From a checkpoint of a small segmentation model: arch unet, 195000 training examples.
Rows from block 13 of a small segmentation model, named by matrix and row number. Each number is 500 + 50 x the weight over its row's rms, rounded and kept within 0 to 999. All counts start at 0. Numbers have three digits each. After the name is the row's rms in percent of the matrix's.
After each channel's rows are labels from the 100 images, of 14848, where the channel reaches its highest value: "top examples" is what is common among them; "peak at" is the part of the image that holds the peak. Only what is clearly more common there than usual is listed. The data: made-up ball-and-stick molecule models. In brackets: how many of the 100.
# conv: 3x3 conv (model.decb.0.2.conv.weight, 256x256x3x3, each kernel summed), inputs 128-255

conv.145 079:548456490509493399475492484542538515401404508537431541531457559494518336418492544462491500503530563398566485540493514505424496479503484530500508480457508545522541471521542436471488482622518505479594445545530532440493448479484521497513507494423490568443528489539575500391523398484506482532492498505547451508466537502514481422483463548529573510506554508395427494547521523456457536536567
top examples: balls: twelve (51); balls: eleven (28)
peak at: bottom right (92)

conv.22 078:549489469462477494528576568534518479579449494497502598470546525534513488503453560548396517489440449511541521443485508480475503530448382464518509595466492548533551469512543506488485503547490461454489517473522522491476511439496520479555417576530441479490521450521525558497308734535534498465487413461477458405546402478460423510434484580446491563470542514409445428455465531413479485510460
top examples: balls: three (39)
peak at: middle left (82)

conv.84 127:556551570511483480530486442527444503439614575512497439478579493533492467379585481515497478482504425516545533466493538523498432526514411489502445501512483515525515531488481440487498540481515537493548523520481497512508506488519520524482430434528513446495563539535487493508468354490586488489486548526537509475577481482542504386491549531547464289484548568576572468554530426502599526565468
top examples: dark backdrop (75)
peak at: top left (98)

conv.56 068:441476471533532604483581487454548510566556579556457560500504411530462550498420520375489491509574486509535484459496447552500459457519439486504458503445505502483490435476532547531431529478445448514457527543490414385577508494433532495424528505470496564504453544421441583605418605405495514498555534498465472420468520445537469565484592441442516566473492473489565498467474494454503475481490
top examples: balls: three (46); balls: four (28)
peak at: centre (82)

conv.217 148:515499516545449533547542447425557474544494417511492506495584417520507505545571513541463514469400492444465485545507475499452564482521436529535499571422482475491537559427369472416515515518555417502506402476513494538451459511495471525438498384442498534460498451501396413445409424474478476477433524528498570509542468517548542506484496539580490395516425521474488530487515476481611514502473
top examples: dark backdrop (86)
peak at: bottom centre (99)

conv.162 114:466471444505502412617544481549462528463484612497489503468452532470471534338518455454539503480474517447475535549541480523466527523553540490540505499559541495492507458451533535476461464534522333580496426501542545505510609559546535519468661500502489529574543593547478510516291598445478428488509510484511516426455521493551498508469600491470537626482495487574553473444523540423519496452426
top examples: balls: twelve (45); balls: eleven (26)
peak at: middle right (86)

conv.235 086:454468404372441437535417426494550448475502487555501455456528500531514510448498451511483499505508429451601470550502505493407521476549521490510534550484483341483523472467484491487526524489476479522462331506517473569458562552542510547414554530362566481510427506533518497488312469590477410484555505548532448532494589589562486530546538506520546574552501444479540528530556468510429510525593
top examples: small balls on sticks (62); balls: twelve (47); balls: eleven (28)
peak at: bottom left (44); bottom centre (32)

conv.188 090:506455497537571556460435538527487585452479566478516420471510511537527477467549485449556490544600478469504528599490553544533458496503548528524549486477476576512521550541512540598504482570521473464528493498458426558490454492526518488491600396476410515495462461490505478438473348494349543498489444523519537551432539495521559462536510411507455467511497534490524546463467507632526506476552
top examples: dark backdrop (76); balls: three (29); balls: four (28)
peak at: bottom centre (100)

conv.148 088:445501464483442498510549516510469430583458524549413638468477523466468495512454471338435421478486436451544448443559486496432438450454505420473486468539500534484478384435419442460570396514379463519482512544482514519469543500459503550466544499493475498528537531521592610491545467550512439551531568560620558509582583529473517628464502575513522591508485433498377494497531522495446452485599
top examples: balls: twelve (50); balls: eleven (26)
peak at: middle right (43)

conv.193 145:483479472553521570514491395445501523439536465550540506487530382520552416438509381484513535467498486527486524477449506477471535526558509539506457506452546501500551635494476468468533521411514495517512363532485506461473435464546490510478433417441548537353525544496466458451443524448523515459474543538475487550502572559443496501572524584446495399517445474556477521529546478492512526519592
top examples: dark backdrop (76)
peak at: bottom centre (97)

conv.8 091:538481501538522509471517569551544504492303558505506437491450547466532472442565530534464466494541513407470508447470436386505523573481576501479434487433533491500506481434560530521562542564553398491477480519508465517565444521525492519502434448409466472451526477478556491453520502480499501445532577525523544452499521530504506542525475484500484447510565482425540455594498507524303468496403
top examples: small balls on sticks (69); balls: three (38); balls: four (29)
peak at: centre (99)

conv.227 115:489490444502387476484571395436476460405528513522478504470525476501471326445585463443474564483436441491482534466504420519514531455459403472510445505462535385535554421501463502462474578565543469546490447540563501503448501427443537491518478521388526497433492440497468473492538383522561501448460612510496534463495530548484507418458459541559494407529499499538441475563519505450505541524367
top examples: space-filling (69)
peak at: top centre (76)

conv.70 078:566512389502614484495506472506438576446519489514510647546503478498484469560496492464605491493597549432607518498522493513479490511505534461525588514518454564443532579501459518475519463587490529513482500462549439501490454531498518536504576596429479461474510516539467530482364450458504623539536422440486438511534427481457543482455483515515483445470405490424479544427521518448557504488494
top examples: balls: three (41); balls: four (28)
peak at: centre (89)

conv.43 069:557462425442620538496490471507455532448652554470483459552493561498450520488547513556692515503429424481452516475531416403468488476457420443547456517509447432505494548582482572484569499514492514486437559519596471532446489463490497556495516553452439537542545565494433473519467502560458395505506451460448512482583468525463503489450487438446466489498435502532441454543491530483338460508407
top examples: balls: eleven (31)
peak at: centre (86)

conv.156 086:513518524605522480498467498496528549476405534499458560521478514532441468480573500435500478569538448527417464479482474512453565467461418503387501533453492627489487504494504491555525488568471488476524424507429569455472551484534468442475472491521483523554511438463555393461506445468496422523558428519528527501567516513608534463450570460545497463525590540462559615487496531487503520550294
top examples: balls: twelve (45)
peak at: top left (56); top centre (37)

conv.191 084:436526395551545450550568508519555481540491481508464500533474377539574539596543518510475502481483424476461507536509516485463485466494511545613522468453522426526475459527530528541450486527466518513466605514423474556469572454511512461535630516454486492603463497544528441516517675552495606455523460490441529483383568521541456522458543498506462443500486527507530475510484471448534513468597
top examples: balls: three (36); balls: four (30)
peak at: centre (100)

conv.88 071:413476375578564548412496593516504493475392496514478523487476459438471515551485488424471507497558391401476468463475424542393508485480450467504466493422516513441550470433465475504574486491470574574477443486448455542451523476490482565437529479524487521446512478515578512475423486543508433612536499510580482453549609559510494513562497553516469520508537462475478559612546466599592489505423
top examples: balls: twelve (47)
peak at: top centre (76)

conv.50 083:507573462522552554511482383541471514403541509450469507501562361445509479556499578510546474496585524450399465487545580500488432437470508484569565459544508443453439521474568526501436455559443617469546506481510474428478554457449488510515474581519556429474583568466573463660406589551523552478489515510471578410475571496533520495452496459488444462489476493515511520442530544514553468456586
top examples: balls: four (29); balls: five (27)
peak at: centre (66)

conv.179 122:538499535508642470494431510604387486492522496489489494545564476511465285434573433496537511500540439588561492479494557513489447495517420538495502531433446509497513589480436546421502471521533543515482534545522488503527613505431504550529441467522567512416486479541519511445438485487504435546510543578531584497539463538485483433509531465544508476509472488469463509533542410505598537462448
top examples: balls and sticks (65)
peak at: top left (54); top centre (40)

conv.185 082:609518363505521474499543553508544477387526466559495475528496522535534536548537504498648513502489471490498555568540465519450492493508544519550472453486381521528478578524495498597444502569502566522492559461547463603531499464535490447477513488588533512549508464472482512343443536505436508487476424542474444463487527496418490411432487452464413430449458457444482489456474512475605474498348
top examples: balls: three (45); balls: four (38)
peak at: top centre (49); centre (35)

conv.19 094:478532454456551485491482596484503507537471540468528427492485492505563543536575533556403537491512540512552477482488497504467455518534590504420560527450540535522523299556525524472493534489489485496530508491429518549521410522512464506423400499427522516406531511509525541586319404505458489474473507470476478484482477496400457451441518510463481378448451502455494464432421516462402422492528
top examples: balls: three (45); balls: four (26)
peak at: centre (78)

conv.215 076:442411467584504420523570480501536472520391564553464530426492534522485392416461441515576520461610419520515520540462534527503496475518523515592544464418488422523527470453519547587410499522503417471557439522536510493565434527556514492497509582548635528474470513532463486532388523509554509522532379487497474531429531556437509583488494437427496528548566448480513499453562504506460495478501
top examples: balls: three (35)
peak at: bottom left (88)

conv.113 083:503497454481497506525526495592498541533528559529465454508486483492562503550577532481451486482581486474477532494474467512593528464497481519448464478556487492485462514499513540534431462469459405467477423507529478587429568520458513472503411619564546530664560459474605420552545511474520525526540565470522434480537560509507532633521563509522554550482531494509469473512552515450338511454423
top examples: dark backdrop (81); balls and sticks (64); balls: three (38)
peak at: top left (95)

conv.253 173:444496473547523516482492458511501539415472492526502509552518471477481462466497389529489514480549407458495502489507486474443551505494485532474383516331547503508482493457536507453416557476526378507578474529551491521498513529500479492506514546396557533548574495514502453540392478479546451576486464479551529527453473523536510410450389444494510259520479471478487539522518532453592544505443
top examples: dark backdrop (77)
peak at: top left (76)

conv.94 134:577510513536461417512503473602406533502431536498509534563484516507449520471516620531524536493393571493525504480546479488557493509555439474488289524480464569542518583505516572433418535618526604516512419520435508414507466465552472511500523444544454491512510527481495415505302454493481470472445420483503524490406511519478549369418440431460505527506418467398385473514508459533384474499505
top examples: space-filling (78)
peak at: middle left (78)

conv.150 076:422571314518482485422560523442405523416445519522429585534486443491452433431515508467495504486513615481601511514406503434490520500501494504479564503445462449527500514493495525396515425500514441443498590507498510443470526505494530468510451521511487526450509509474468438511545526478552568592561453514531516510533505507493551468348480525511646601582508539517535450465474533489466533500549
top examples: balls: three (55); balls: four (29)
peak at: centre (71); top centre (29)

conv.74 072:497491395557552554481440532565466566433408523536517565498491591488492551450426434410560517496626586492456573561505518502508528523526555534553496475519557593472506406558540541574521482528449533492569428488417463452542482534477519523596592508506515528591494480499577429557486593490414622539414541501502472503495540461464446525462512517615502403540561541501534590446471494538559495490544
top examples: balls: three (27)
peak at: centre (99)

conv.206 074:428455531472488478546469463522486505497437501506511528480461497451417504444425426476521472468570482403545486493424522477489506521571449525525542478501541387456511415446499476506600490495421500570567418443533500509441471443496521488483496578592609559517494505568512542470592622580488504591630479486513556487456525537515551590503491499439566564495443412571445516463499431401450501510530
top examples: balls: twelve (47)
peak at: centre (49); bottom centre (42)

conv.2 076:504557461514462485485557490509535444559449468482532553509463545506514472528512499467401530505513526453479496528506598471469520512504480468456473531443473536527478500454526498434554499539454453491508569489558521516494488525513503513498425498270479483450542519538563496461189604394593545558421495569538426504512598546510524532531517517498512538431570486462519439479497484424482450524418
top examples: balls and sticks (74); balls: five (26)
peak at: top centre (42); centre (34)

conv.80 070:526461405473511476462465585577476517505557673531473403509454466494592417643460544453465505492522602531508583505597607522472472508505480495496452505496456613539505406482513533537535535500451478480431551549482459466517512474524554440520437470439469586506479494508538419505452490563443518584466475506429486500509493516502478505494562505448500483478471452524483450407518570538601451486535
top examples: balls: three (40); balls: four (29)
peak at: centre (45); bottom centre (31)

conv.112 087:602450413483560502445509471561456567488512548465487492511542461491486544545594585450468432514515575594589530505472528525515471448459415538468574519454612509562516479515508570455589547495364550501445548516452536531487604511466507546493535562465496513523498515471586546482443585554502505466592494520566481387504528463443499548384501486422507558439478492439518468510489436488333462486421
top examples: small balls on sticks (63); balls: three (52); balls: four (34)
peak at: centre (96)

conv.152 165:502499477452517493474473485507517510493457490469487497512503489436516496536494521492511483464521510492506502472467521495487495472465510467481555489511458439505500486501521470480534442524460503492506665526472537530553497496497470523558544542329467493553550483556589541551000534586558565548473494539495489381494502501479520493495505543468487464469508516493475436465500482447502461459515
top examples: balls and sticks (99)
peak at: bottom centre (57)

conv.30 066:455498353484529511486514564515499571526461388522503479501536553518507399538510469473484484443460516508432562452460536473473494543480533441444535578389472464519509452484515521496487497473516413478525526517544479521532421563560517496586423566410490519474561464471535526560318445519476456611477499551520461491526489528485504515520458495479475474486511459461400348524523495468639464485554
top examples: balls and sticks (65)
peak at: centre (93)

conv.92 070:543477512437618597469468477472538508508495538497456477561512494476491420532489584535550505548591478447524480450500502486483422531444460458542540475472445440566485505468479476535552520632539628609467513521485496478427553509505557510474589525475534471494523530550449555539373507539471454466630379509563565449579545589537483495530504539394503514496577437536535493539541556542561490523522
top examples: balls: twelve (54); balls: eleven (27)
peak at: centre (84)

conv.66 073:510499418487452407507486532584521558462505630500513493539469533535510461456528519496544538539647490564500518498420542541494513481486499509591515519488489469535457551519440428670366504626550628527496477417536513506514561481473473531450575379472508541501538459592586487413447496574463488529438509567527396539504538560481497478509510519463520455479425457466472541501567554389641506504561
top examples: balls: twelve (35)
peak at: top centre (48); top right (47)

conv.146 098:525483454543601480442517353559522514437587499506567532542505458510503612429428551434482491536399521493407502478454499482504473510450557532477411501468476503511506426398521454465394469451539473534500290452486455429490530491513490517474550500509490565490514523480457438472446559488517577507527625516558491436435517529585546472483537484518504493492474485446539441543485508461356473484456
top examples: dark backdrop (75)
peak at: bottom centre (87)

conv.67 067:494476351517530486492554458471553518508449519479514457512385495532502442545456522466534521500596542461453533540526499557599482558561462543542493504492578467506554421404519480523475522580508581495547512513516533342524385483469532416516502490349482506488559498458504415524237513511520603572468452438532475514439491522518501561492456541435452491541475448458463416503504466404555487443562
top examples: balls: three (25)
peak at: centre (80)

conv.35 115:427504403492512563554504483576565466432617435514477610482599506516567516507489473442520492546426396478435549402522486458472420479451531490521350477502473556495520478507492455524445437391554535514531485521556489525496468442508507471536510525466430486613464448551498525555450543529513453475467507486527438459517457494487517336555537573456461450492538495426411376504489447435368487448499
top examples: dark backdrop (76)
peak at: bottom right (91)

conv.28 077:553481516496548451507486445517504527511581557484501489511478500514502536494536443548426476561426534505472439455501419493568521490543401484461501554483470612547568433512617492486594567609531526523457543506503547611444517428491570511476360503555491486511518498445553558463392478542527572471451510478558520466570461495530486491435505527440495448455454452421441341466473559493431482514497
top examples: balls: three (57); balls: four (26)
peak at: bottom left (32); middle left (28)

conv.155 071:591449538548452512439533529515465454420265539556507476435490483463478487492470420377414463437506539383493537421491511475454411555510550516431447546465476557536512518472504427524416478432498440475501472527489578429493432536489518469484411454482545500487451477505532495506587474534432592583495563600646494500567563521525570426478633513536481436568495508511522532519514488572424523502458
top examples: balls: twelve (50)
peak at: bottom centre (55); middle right (28)

conv.120 075:486478557482512457546496502629500530598561476517507523571402454505538481507516462601425494458470413508463506509541495487534456447533609523447537477485461652511489526539536547384524462434440384559503449539525476690441515497444513574397517499536491531550534534537596554480444556489514443434502585580487510496528544537468527547627478466495498496558451526515518525458510491558412496495505
top examples: balls and sticks (69); yellow ball (67); balls: twelve (43)
peak at: bottom left (55)

conv.96 092:496478358478553525490568581504515517561425470480467511507553499529525432580571558437513495524576474481528493449456546459470464427471504482522518527472562515572491387564507519521494474473405548485539524530498483438488368479482425496500554503491479463526461471490533463556339489497428530495528486428465494359486489490516547504512445537510453528465498486471442353489437450386390444441443
top examples: balls and sticks (74); balls: three (27)
peak at: centre (100)

conv.172 081:536479233489583463475466553587418601450529542447509452429488505488528500514538492411524514520541504521553513509521483559519497456480581465539513516533431522582549531462482577583448496542478548505431566477491549602458577476532492466542580613443484536625541420507588572432399505564509545486485432518521444442459539521445583580341544543471469457443435488545516492452477533489529467495475
top examples: balls: three (47); balls: four (29)
peak at: centre (100)

conv.20 087:470489502607405474605581481526499445578486493449501616477519439476537500519519486623391531502450510528445459560482495490512505554520426554480530528479473512469544376451541518533406495575519575525495446462557550592491388483490490555515500529578542469310554484495472542457462440557446404515497462535479481494494511532548512528607464506523483448463488463448442449495522533452607521487453
top examples: balls: twelve (42); balls: eleven (26)
peak at: bottom centre (43); centre (32)

conv.202 084:588539282486523509475490489536549522554420530523485566463552422479442586532500528432495487441623487577594556502556534596467522548502482458554558495509497496484471549442429490549458493492495538493501461482475478536489521460541537513492531462495432542535511478590458502515444486520564488466490471422490537382462500536450464478354510464452450557473510505519534502466471423385537444425474
top examples: small balls on sticks (80); balls: three (41); balls: four (32)
peak at: centre (72)